config = dict(
    model='spectrogram enhancement model',
    train_examples=26041,
    win_length=512,
    task='enhancement',
    residual_init='zero_last',
    learning_rate=0.002,
)
Rows from block 10 of a small spectrogram enhancement model, named by matrix and row number. Rows with one number belong to one channel. Each number is 500 + 25 x the weight over its row's rms, rounded and kept within 0 to 999. All counts start at 0. Numbers have three digits each.
Before each channel's rows are labels from the 100 clips, of 14976, where the channel reaches its highest value: "lies over" is the class under the peak; "strongest on" is what is common among them. Only what is clearly more common there than usual is listed. The data: two synthetic voices taking turns or overlapping, over music, noise or silence.
# convs0: first 3x3 conv (model.decb.1.0.convs.0.weight, 96x192x3x3, each kernel summed), inputs 0-191
# convs1: second 3x3 conv (model.decb.1.0.convs.1.weight, 96x96x3x3, transposed, each kernel summed), outputs 0-95

lies over: no speech
strongest on: reverberation; second voice: none
convs0.61:482500504518486537536502502477534489541527537525548536495527488522520531521496512484498520547516503475500494484509499498499498527511529538527519483505534484523523486498520501496502486482504483514489491532493510497509528509513524507483489519533505512544517502484541535498533529527525540538548482479498499486506499460496484501498550484504540542480482527491475495468523453472468532492450506470497500496480538475446483497470521522465453517478487501449465487501517479478557498528483499526506498494484558447525506469467470467502495469472450515453559510509484493517545502499506466449
convs1.61:470460510515489490473490511477510509501498480510500550505505508483516511430468481476524458485493481510473530500498503515514485449463492469466485544519514494540507493505503496456497503423467454462440498496521485488469505520435488492480489495483485514485513489488489490488470495535490473525

lies over: child-like voice
strongest on: second voice: none
convs0.15:510505497508512506491498491489501502516527529520538536515519521541512521502487491498488494511497491508514502506498509505513519520517527534506512499494490486506500499493493495492514510504490502510489504491501494508515517514517515506514508515511511506539508518513521518515527515509523532533554502502520558470500562504524510521504539504506484533495468467460458484519556520511526547527536547539543539462451476482520457504462531501517499537495541460496489500493491470508502553561508514487499504526527477518541541540499541520585539558541523542521537503550483524534526485465479473455
convs1.15:479513488523536514550481517466450523485477464541476486510463502514524493516532489542448528480498495505462482508472542497527510437542518517524508459484505503489480464518484482495499551470493483511491518488506505512490486453506448526490494515520515497512481527525477521548516498474510467490

lies over: no speech
strongest on: second voice: none; white noise
convs0.80:497484497465465513482491488492507494451478511490508492470484475511490487497510488487504484517491484491507483492479530499489522519500479500528495501469517486473518491484475508479524487507514505493491525507465518490492482481487482486483466520520508467505487475486525496486500516511498474474518476477500533442539549477484551540469525496464459514500472465462489466534549511521547556525544520528544547471468487487519459512475459544491513510471495478477483464529483486484478534508511541477529543517540519507492511528523521538550564506549520548521522507538491542517495487475509435493
convs1.80:484467520503449507492488491476474511500450495516501508462456496464496475509492502491485515482497508487476448524523521479507487503462562503543502478504497561474489498530547504505499472485480454484514507523516555555556461454473463499507503513474505511504483505466499511504530496515506503488

lies over: deep voice
strongest on: second voice: none; background: none
convs0.70:517514438492500486479553530486483535513496460513482475491474485489500514536531505482497513486480489506505483495498561499499510498481541494480496489465495504504508528523467534510534512514509489487475493500515514455525520493483515506478519455478512467481491497493531519493484526465489509523484529536525479485515492502535440509545560531545490466462490504533447531516506509517522485544527493489514528467521526528518528474502557467489484510526474533516518531444482508527520491527468453486476532479513476508484484468501495464519472535537477470494482499508555489545497499499467552529
convs1.70:528508486526505458495501514480464515509459465473496573484533474498522494508493482542523488503475451503496500498506501468497489490538509537513484457519542538485519536491484497458484475533471486503582465511477521504503472500515514479522479517487527499499564507515502493478502484457499491508

lies over: child-like voice
strongest on: child-like voice
convs0.35:503528468508502503496501511483501495554528516510540491502482500554503509483461497464497495494478473496484469500472515495504519518492566490510538502470501505491512516477482538470564483502520501457440508492519487499565519495513513512490500527490485490549538505504515519505562515487507509566479525534503480541510528477555530528550498545511471467475522504484475466487481483476483501525504510483475464518480497452509509518501486500502510500468513484493565499478494464509484555487505501484495466496452435474530483471498505517539521478499515470471477451499485495516501470482486495492
convs1.35:479514477480522472508504482509458505486498506491509478507485479528528505470477489501441497442505505503509524493495496507509539499514470503473500499517501489521511479476500518463506532502504500550518431479502439475487516538599527534519486529492479535490498510547500478508503474491487539509

lies over: child-like voice
strongest on: first voice: child-like voice
convs0.88:458467477533521472517472422444490484460442520484499519494455496504513490472476488463539512460512485491488500497438476448495508497460447483502461539499464495468485493498508499469494499487468495516509468465442483510489452473496498489480492497478491482467471478508498502490489481504504492463527470448498486450512495505481459504461525464470442513470479493487484516506497468542504490525475483447505513508473483491441452501472518523497506505487506474518499471492515476503461487475484480481481509490530500517504502484484481497489539544515497499465518507515513464514476503493490493472
convs1.88:459537501484559529503494500502433492487482492542506498500446484504469485523527520539478493520520514488542447491503543504466536496481556478517497476480470513461499526451507530529483484507495495507499521508501519519539527480504472487472531517465545476521523497483499497513492489494519468490

lies over: high voice
strongest on: second voice: none
convs0.11:476458462499481516494492506470514485485452497506530509461500479545505518503512491449512508524481517500557492480477506446454514521450497493551464504485512457501542482494468509465513487474470443502511498519480508501506459445460542481469475507514550476522471497483517485475510513496457522442495477470478498498519448482465468496461529440510488497525503529508529516512506510540509506508486499484489534515505512498463482499521502539489514516519458500508482478485501517445521509519472495501495533473514510455504514446484452492436492476481476494480486482493515502517492502510504515500
convs1.11:474515511504486510523504521504504491487513508474508467492520504517507496502510514469476493475500538547480515505471493557496538454487441500524549512451543472515476461492451527555496480529483493495489508500464472481462485488492542478541526507518514535512482537531516519535525502528505471485

lies over: low voice
strongest on: second voice: none
convs0.17:460503484531519494510465504479505501501500454484537528525438510526462493502504527486499519559489522506540528506491489495514479503487516506531520540474544497499512525514486513486505499496506480501484470538496509539528526502487502516525535503495485469540458503519468461513493483475466498511545508486473521484468422467484469495452554504520547515523530476516538524497471515487501512475499502464508498515543480546516518531534527532488558545504506499489495504461489530498524575464526463526496473487503486525502514500486511477504486493495487467460477472470488536491503480498497550512
convs1.17:439515509518491506532534512469496528514492528511481512491505506494490513465545502476507488471488494543471538482474492495523559456497456475486473517443517506486458484480477500496489538462497488471457478494510499484472539537505490478529529489488558498496450515535472509502501509509502472517

lies over: deep voice
strongest on: second voice: none; background: none
convs0.41:501527448545509488496496492463474514462487498489549505491473504558521502510500521468544497498492492506510478486470516498501538533467523517516525511460514494472521512490455503493546529540540544488464479506495501555533492501490537498501516485477498457536492517505512519509494510489476504507564519517520491508524497516527489479515504457480494483558511529506496509517516519502532533564511489506522529563523522524464551508512527498465525474538472537502524482472485470519505508513538525526521498507482532492510487484488513527485535480503507516492425474488486490479539542482532542497
convs1.41:477480490539505449499483536508517518510472520462443498477517497519471501483529532529518529480486484528514537500505549543508524485510452508515512466481496501500492463507492516483513496498504477452525502498483465471503485499543573507576478521503523506499478500530530523498523499470487517516

lies over: child-like voice
strongest on: thin (high-pass)
convs0.52:513480473485506496449541535551510506489487497530508515516482492497527521471497490523499505513454484502541495492497538554484549520504507518520519527465516537502526524493460528501513506515487492493497548511546506510525500505478503496496512495492518472518545515497514483508515515482486511528525511527489499519552441538571471500568581507500517470459490465480466510502522494493466483519475491490507490520519533518450482500502540516506513500511478494506563484454465538492497515463509507515499528539522482535509509523524529522517540505478570508516493487515523492517489496470502522489
convs1.52:505491485522515474518536484512534460500518532498531469483541491507516484527501524505530456521511522511530548470543480526508470482489493495446480501474469488539512465467455503491491537482547466523499520471504479514457492509519563549490519539496481520502500484510521496504521492508506542521

lies over: deep voice
strongest on: second voice: none; first voice: deep voice
convs0.76:514522525506493494491468510515494487516496511485500478487487476493519487490491501515532511487510527492502481480504449509513469471514505509487514484524489528481457492495540481491474487505487525505496487503526474485483498516522494505483475490506460534497498507489464484508501464518525499498521494479502533511548550520503492500528462497504506513518456424479525510513507579541506504554548536527513503408478494504559458518482501458499458512495509536532466477467479494489513569538472491479473477530459481563499528492496476542484504536537512514505507537510519525501540480490469489517
convs1.76:485474504490496487502536498518503478519498479492456528458500486460490519457514501493497509464480442508464494471512469490514480497487499520514531569534482546521520520527527483470528489493482501491499514516525521507502476445479445469510454498523453509488456492490489515500507518553511500545

lies over: child-like voice
strongest on: background: none; second voice: none
convs0.47:506519445498498506487518507473514508471479472518500489494496499511529524516508513476495484505483510511502518483483494480497527506466517458497512519493513503494522508508461518488546506507511473456464518512480511520501489508471503485495492499480501462505513490506527511494496518484472514519507548546522541489506514510561532540559496570521392518475489531536516516508503465499523507531512513493477511519479501491529494553488538571519509523520480534517580533503503508504464507510457477501489503524477446497514503498492498514536525477552489497448547516539508524489524505486490518489
convs1.47:519508504514516449481467522487500510453478524507437485514574474498453515489529532511506496495505484494526494556515511514510527495524460504528475506519527514493523478532494516453524457506513506498532513488502494504503501485538469479510469503467508482477531471459511496506512436459474500512

lies over: no speech
strongest on: background: everyday noise
convs0.83:512462536513490500522506501537504488483480463494450514481512487484514491491519500501478477505511515492451526497524491500489493498491474481506472496500507512513503479502525501500459493471466501478557480509498501473460482474461486482493493499495520526474489489493500496485471510514483514479521489464494537482542482475507512480452529484454501506456466446469475478532543533532521533538508549532530544531467495499500460519478525557500497527479505476474491481505479491472526536524481527470470555508531528493540524535502524514528550551554528517507528502576484536517519488484471490483
convs1.83:469464492536466511500499492467462520494481498542500495472448505502501487505509485512468519505502498491484484521510513496539495524495535483530540478493511546509525490535514515518501536491470466443510491520529535547534485413464433508493513521493497519510483510468488510495539508502515487494

lies over: child-like voice
strongest on: first voice: child-like voice; second voice: none
convs0.87:495488519465490491505467517510491492525510531499504503495503488525463474460457488499507502497513476492520522498483445541513462505504494488525503491468489498506494486497504476502485488505481524481512482498501502535499486486510499511509506543516492490510474514513476487517520503490518481526539485477498497478520589492485497496519515498489602531503491532514515510471525498491476495488497487493520540500519518477507506493487570520427462494429541472517503476553473463505493528493577486521513493505447528489536452534511485483488496454484546526545518502523478497493480530469533504474
convs1.87:462516504511527507522505518532503470501482499515502462490425475470511476490497520507473521481510504472524445452503510489471498517490509496504473456483464510486450516501523506501528482468455517531527506510492471499524556521521562529452524500537522518516516518477525510538484484496489477508

lies over: no speech
strongest on: second voice: none
convs0.90:504465504483497486500493455477480505451464515475473533499495510500520544484516480495513497505501492508475522508465475471506505483505453504506470494513509455474492495495475490465488505504521492504496523514475478494487487512495486518498493503484501509485488507520497487498493509526499484462519491557504479569542569504536525507563465508507452495551503499495538485524529521507512492526522439519495478497485514508506509530534524516518474462498463531495554547468517475500508447520464481471508552523459484517507432497516476522547502468517486517493490448473494481449522512530511472546
convs1.90:523505499473461482486477453509494474464498509466461477502483525509505493512517489524475537496483485472539477537509543535521478525498501517539502489508531512453464556532515510472514531490497481517533492498487492514557474526572498501519464477508494497512560466488487509466482498505486520502